Weights of a small contrastive image-text model: encoder num experts 4, 6800 steps.
Rows from block 8 of the image encoder of a small contrastive image-text model, named by matrix and row number. Rows with one number belong to one neuron. Each number is 500 + 40 x the weight over its row's rms, rounded and kept within 0 to 999. All counts start at 0. Numbers have three digits each. After the name is the row's rms in percent of the matrix's.
After each neuron's rows are labels from the 100 images, of 14848, where the neuron reaches its largest size: "patch colour" is the nearest of a few named colours to the mean colour under the peak; "responds to" is what is common among them. Only what is clearly more common there than usual is listed. The data: rosettes with rotational symmetry.
# gate: MLP gate (encoder.blocks.8.mlp.gate.weight, 1024x256), inputs 0-23
# fc1: MLP up (encoder.blocks.8.mlp.fc1.weight, 1024x256), inputs 0-23
# fc2: MLP down (encoder.blocks.8.mlp.fc2.weight, 256x1024, transposed), outputs 0-23

gate.619 099:514558462505521601487500523551426470545540493426488478478600511570381503
fc1.619 103:505502553487491505529500500569470474490577499466483518465494493391492455
fc2.619 096:508578480526499421545481610444564441493482508467478481521461431497549591
patch colour: black
responds to: mirrored; dark; ten-fold

gate.758 103:548552404457487529491451503589498455496501545493477485543422452536552458
fc1.758 108:395572506503442528537534501498460511560486532521467614429514445519532548
fc2.758 105:494530500498542529517460547537470521480522529549480401467426509462532502
patch colour: black
responds to: pinwheel; dark; ten-fold

gate.154 087:501493436489535480450447513458463530403493555484528467575559516535471506
fc1.154 093:432442530497506472480524456470489517526461495511506476548571514549397492
fc2.154 096:559505479507509512460488518532457491565446512515532502510518446516547499
patch colour: brown
responds to: earthy

gate.120 090:548529438502530456482498458487530502564499475505428527472428483545478509
fc1.120 090:516443390512550534497476495472510505551508477458498466471520477473489542
fc2.120 091:531534506471476404454548499422479504515437445425543479410414457454512560
patch colour: brown
responds to: warm; three-fold

gate.93 093:482519556488464538474531500456549568485473499489460489502493458581531535
fc1.93 098:527484597502473506498495492574515539528506542526462500518467532480525466
fc2.93 100:530528578519575467549483414494520427477487499460461421482522534484472535
patch colour: brown
responds to: earthy

gate.297 101:487563515462480462524532527535564500452500487495509567500441509507516579
fc1.297 097:486598516479533450577503552435472510449449530521564546437501458541525534
fc2.297 104:535441517528587450585547496492444491549457508503503459520502518504518524
patch colour: brown
responds to: off centre; ten-fold; earthy

gate.52 089:539505479482528489518527529486546478484534497503428515432517548497559559
fc1.52 094:548531478507540475493521548439530506531496450474430507504537467507528532
fc2.52 093:466476530442514433552502515464487572501468498467524554526494453461448499
patch colour: brown
responds to: mirrored; warm; ten-fold

gate.204 104:549573457446515468495544501571523494476487474523498452527497486477498571
fc1.204 105:563610535497484503504539515536493523460466482478501490505560516587473524
fc2.204 103:500536443501501480543510479479483440482504495602486498466506481427533482
patch colour: black
responds to: mirrored; dark; ten-fold

gate.1 102:512508449525589470406527470559497526508503519493485460536509535413500531
fc1.1 100:558467548510500514425476520492482549532425507495576455543490495535507512
fc2.1 093:561480492526484489512519499521458522548441512460511487513491546542541526
patch colour: grey
responds to: five-fold; pastel; four-fold

gate.628 103:481501388509460430548467407541527449503532537446563578479571566550534469
fc1.628 106:438541495482489429481431484484568398478494565438596492453487548478542469
fc2.628 112:489516540560447499463505548506499491495491538448459476434461527487585497
patch colour: blue
responds to: cool

gate.579 098:480528431489484526511521489481427543504506507508589495584556548476506494
fc1.579 102:536498527489498458483451508550501551474518486492486519497480526413483467
fc2.579 096:479570569481478491511525496535468520522492491451475495503481527524474497
patch colour: brown
responds to: earthy; three-fold

gate.361 093:521485420578566490550499522431522496505537585486496491485567430570560447
fc1.361 099:433516544531528502461549457548488459541458506502535566466458492520461513
fc2.361 105:521453473492514513477465497472532486558496482540490523528562511446514521
patch colour: green; blue
responds to: cool; four-fold

gate.75 102:509456465551501465543414502542491551489491518491489473408538552514406474
fc1.75 099:503422514513557513528499538478519532486537509481533496504487557475446534
fc2.75 090:459540576513470419443551473481487472524530491492510481473622452512495439
patch colour: black
responds to: off centre; dark

gate.496 099:503455527555502560493518533527495514405480445458387567425489495443513482
fc1.496 091:498501487501431482502492473511488519504487535499597474484528563546498489
fc2.496 091:465444473553525418505528535467429422466514513471487490472528521511536593
patch colour: black
responds to: dark

gate.214 091:473471490490565492483578461488578500504462505484487508442513392501586470
fc1.214 084:526457550468520547506522449460529458543500515423466489529451452455529490
fc2.214 098:519505522524436545504533492478483532523461535556530482500492509480573526
patch colour: black
responds to: mirrored; dark; ten-fold

gate.624 098:384458472511503565516544548520464385517492459421496594592464482471453532
fc1.624 091:483532442430480556466455461499532429509468540574586533481526510450545489
fc2.624 094:533532473489502503517448550463500425554429510540451459468537481429508488
patch colour: grey
responds to: pastel; five-fold

gate.63 104:521514467556523472492552554585467519500456491499511451507521470544454467
fc1.63 103:468526484561493537477511435538479474451520610462500523515533547467594533
fc2.63 111:500560475482484476505483494486454501498506519459522514503541490479420459
patch colour: grey
responds to: grey; ten-fold; pastel

gate.331 099:476538493514467484535557523482471494561511487455437455479522470573496489
fc1.331 101:575466494472567466504503538540510510472424519358470508457479569466518552
fc2.331 104:541530598420483539546558491464460548558477548453494472483552487527524557
patch colour: grey
responds to: vivid; pastel

gate.325 085:482481494444541469530531598557511512451448521514588411518533569491611449
fc1.325 088:476519482516479484541539533500538554521518540530507535467508518534483491
fc2.325 093:411504547453436455518437515522503518494485476450530495498547482476497465
patch colour: black
responds to: off centre

gate.197 083:511508452473500586524491544518460528440510536496525503487547482542532525
fc1.197 085:485530494528546534523510499560489505530554387516484452451579507533594552
fc2.197 091:505538480544509479463599449450519476544509492527511493497533530443461527
patch colour: brown
responds to: earthy; ten-fold

gate.463 097:544538430526440516549523497459498434541492464497559502414530558556481451
fc1.463 094:533432508518490475481495535522456548513474497483516562472517457517464428
fc2.463 098:453493512515520521492500453526496475442482487447489507517579480532461488
patch colour: black
responds to: pinwheel; dark; four-fold

gate.668 099:483549530547495509478543492447539445513496455502502574419479522482495532
fc1.668 096:507435489454530562499449502472516439470534455493460500429538436497503500
fc2.668 097:499525427492488464473509505448421534559464484494442507515474537436529414
patch colour: black
responds to: mirrored; off centre; dark; order: ten-fold

gate.470 092:493501441558495466475365518537497576518511536522516426561520493637437461
fc1.470 096:526555457489522517520545506485507464491439503475549544552469543497464534
fc2.470 090:481499431534498519493498452490424547489546513523483501489560526489420462
patch colour: black
responds to: pinwheel; six-fold; dark

gate.31 120:590511493513513554509457455540498525523518488524530564550522556498536434
fc1.31 109:516473542485528502497503462534504478476551508460482436471435495436461508
fc2.31 123:461490440418497481503515542531429427483523596464493509550525472481527564
patch colour: grey
responds to: pastel

gate.34 099:507549530463522449464442480520568442507541508443493493494572500486526514
fc1.34 100:508496456584462476518517484447473420486541519542441575525564489452561466
fc2.34 101:506596438503521458471504514482453508437489509482535519454549493388546448
patch colour: black
responds to: dark; cool

gate.413 093:477446484556501537478412530538493538472524562490514474419500516447510437
fc1.413 100:493576517473511476483458500537480509552469490457436479565511573519499478
fc2.413 101:502482556554525486593575490431546502473504426480453434470507594495532411
patch colour: black
responds to: six-fold; seven-fold

gate.273 089:494543501479457474497540536525473507482486456488512534447549526474483545
fc1.273 094:513569480517512441556554467517468460533550428514469454516501480495518433
fc2.273 090:399527441475498538483461499433451509457520533555506485471493486493426490
patch colour: black
responds to: three-fold; dark

gate.88 088:517525460532522568530545540451543445507485550522544496501534536511483536
fc1.88 097:525537468467553447535483494499496540547436519612467529461487484494507565
fc2.88 098:549560437572456498457517576433514522457426489486482529535505477456491546
patch colour: brown
responds to: warm; five-fold

gate.318 107:530493486548513429594525453458494542496535419551516496392507492513531493
fc1.318 106:489523484497461445537525515531490549538529495510467427454462518483502551
fc2.318 104:488493538453501478500502490534441517503486518492552519453481480505486522
patch colour: brown
responds to: four-fold; warm; three-fold

gate.211 111:459575414533514474463575493549421568491489546585544507470515580601466512
fc1.211 112:494545479612479548520561522514475482507468518554519481514526530552410525
fc2.211 110:448526398466495532502483491533499508557515501490475533463455462473546433
patch colour: black
responds to: mirrored; dark; six-fold

gate.634 099:466567523456478520449536485470571436409516561489500482520481494479569509
fc1.634 098:444549516509525469496532480527620488427510479506532572540555540493535442
fc2.634 105:444484513501497539560438505467537454442492483460522395515506538492495493
patch colour: blue
responds to: cool; pinwheel; three-fold

gate.741 099:524514435576463491499433463442479427488508490545483580507564525533513467
fc1.741 095:485474415454450487509526527589498509491460507503459498525602511460496447
fc2.741 108:424563444484479548537497420472497512479495510545480496536508521511453493
patch colour: black
responds to: mirrored; dark

gate.524 080:538570516533534487572510503567486525521444527476434458526496517519530563
fc1.524 086:475513562486475463604549577421506484476464436471541494475532477540505509
fc2.524 088:576512460436457459563412542450503565445570534496459543486533535543576510
patch colour: grey
responds to: grey; ten-fold

gate.77 122:493498482474613486532481502477407504463510508500479503475455464511471515
fc1.77 120:531518580551521509494454563540495474476562485507514510485476465515522515
fc2.77 121:495476485447481524512512509487524434468476523548558526510528540472532513
patch colour: brown
responds to: warm; four-fold

gate.495 106:492574507510492441445565508520550519529450502543558462542602529480471558
fc1.495 101:537474543509542543559475519497485595529554553529464445524524464548535598
fc2.495 098:548490485451502522403532523518508495496536440439467540486468517471551560
patch colour: brown
responds to: earthy

gate.140 095:505505464523583481510496490510477546503476530515523537477516501502502542
fc1.140 100:487534470518591477463505532498440434545533541496488530510577527527490539
fc2.140 104:419482569522548434471501435543518505539484476517493526457462473487465519
patch colour: brown
responds to: warm; three-fold

gate.562 086:518501531543484487475560558469511451529449467541501479483477444501563525
fc1.562 088:484461531537562495460493480504464488559507413550581479489463465550538601
fc2.562 096:563465428572477507525599511428493527539438470521507482504504496442443555
patch colour: brown
responds to: earthy; mirrored

gate.245 104:524462455502472511540407548419510419462530458502421448506514512529546498
fc1.245 100:537500527460484527464522513522496488462455528465500569487414501459476478
fc2.245 098:495555470432471559567463448440514491510496543514548562456513448439537534
patch colour: grey
responds to: grey; ten-fold

gate.506 096:501498473506512474475457486494506455505538558522484436538469480512453514
fc1.506 099:600544482506494443489483460516517525489490502474532520527581575502489450
fc2.506 100:489462473521525430467601544466514476480480463499490483436441503511487575
patch colour: brown
responds to: earthy

gate.763 107:479474485528509471457567506510506504485515455507489553524446539462481422
fc1.763 102:521540542536479528533498469520454489555536544556523519496552539461462574
fc2.763 098:523517552523472445471493499481427537478494478565507503465535459478541458
patch colour: black
responds to: mirrored; dark; ten-fold

gate.687 090:458457431505554519500437469501600488491544557490494488493624506540457461
fc1.687 088:565522495461469511525573439493473511479468473478549497534505457492424581
fc2.687 096:468486459494506487543541525440506530474514458546496486499528397493450520
patch colour: blue
responds to: cool

gate.574 096:512519531508421484472560465516569496537482494473524514485551524518486445
fc1.574 102:520470503502492526558434512518561553487485450540501515452459463556470541
fc2.574 101:509488446489480505472504473486487508471491543517472490582437526505537522
patch colour: black
responds to: dark

gate.39 103:527499504463517530499517457518475514554494473553433541536423419512544573
fc1.39 103:575508454565465411623462504507536422545515532494463521470461490528552496
fc2.39 103:453503445491499578535493481421517528521545507541509555495502539453510529
patch colour: brown
responds to: mirrored; earthy; five-fold

gate.604 097:533548439531527542536504507530511438550501481551534504489542535521498468
fc1.604 096:471478537547540451480505466519469592511504557460470449486470550460474551
fc2.604 101:482481574529480519491523532610507461491512466446440552548460447533523486
patch colour: black
responds to: dark

gate.94 092:489457443531490467479553495451547520494536537518501540512613549517479436
fc1.94 093:485542633439475571441473480550484517543553531449484433551427461470529514
fc2.94 101:522507601532501505523453477476466502522480459525485454440562485603529504
patch colour: black
responds to: dark; mirrored

gate.269 101:508549446493440484490509547487540487493517481513509504467520564542526545
fc1.269 109:457465554465435553493479507505539519469542499476508564470507492444492520
fc2.269 116:546497483545510559513489494527524520544472500549554534570525522504490495
patch colour: grey
responds to: grey; three-fold

gate.649 090:457516474487524519524546542491496470500591531490496592434530555509493558
fc1.649 098:533555504491590489535515470457535433515483478523497496496555480520503533
fc2.649 105:496500515544489505411469495528506509480486484489450551501516433441470440
patch colour: brown
responds to: mirrored; earthy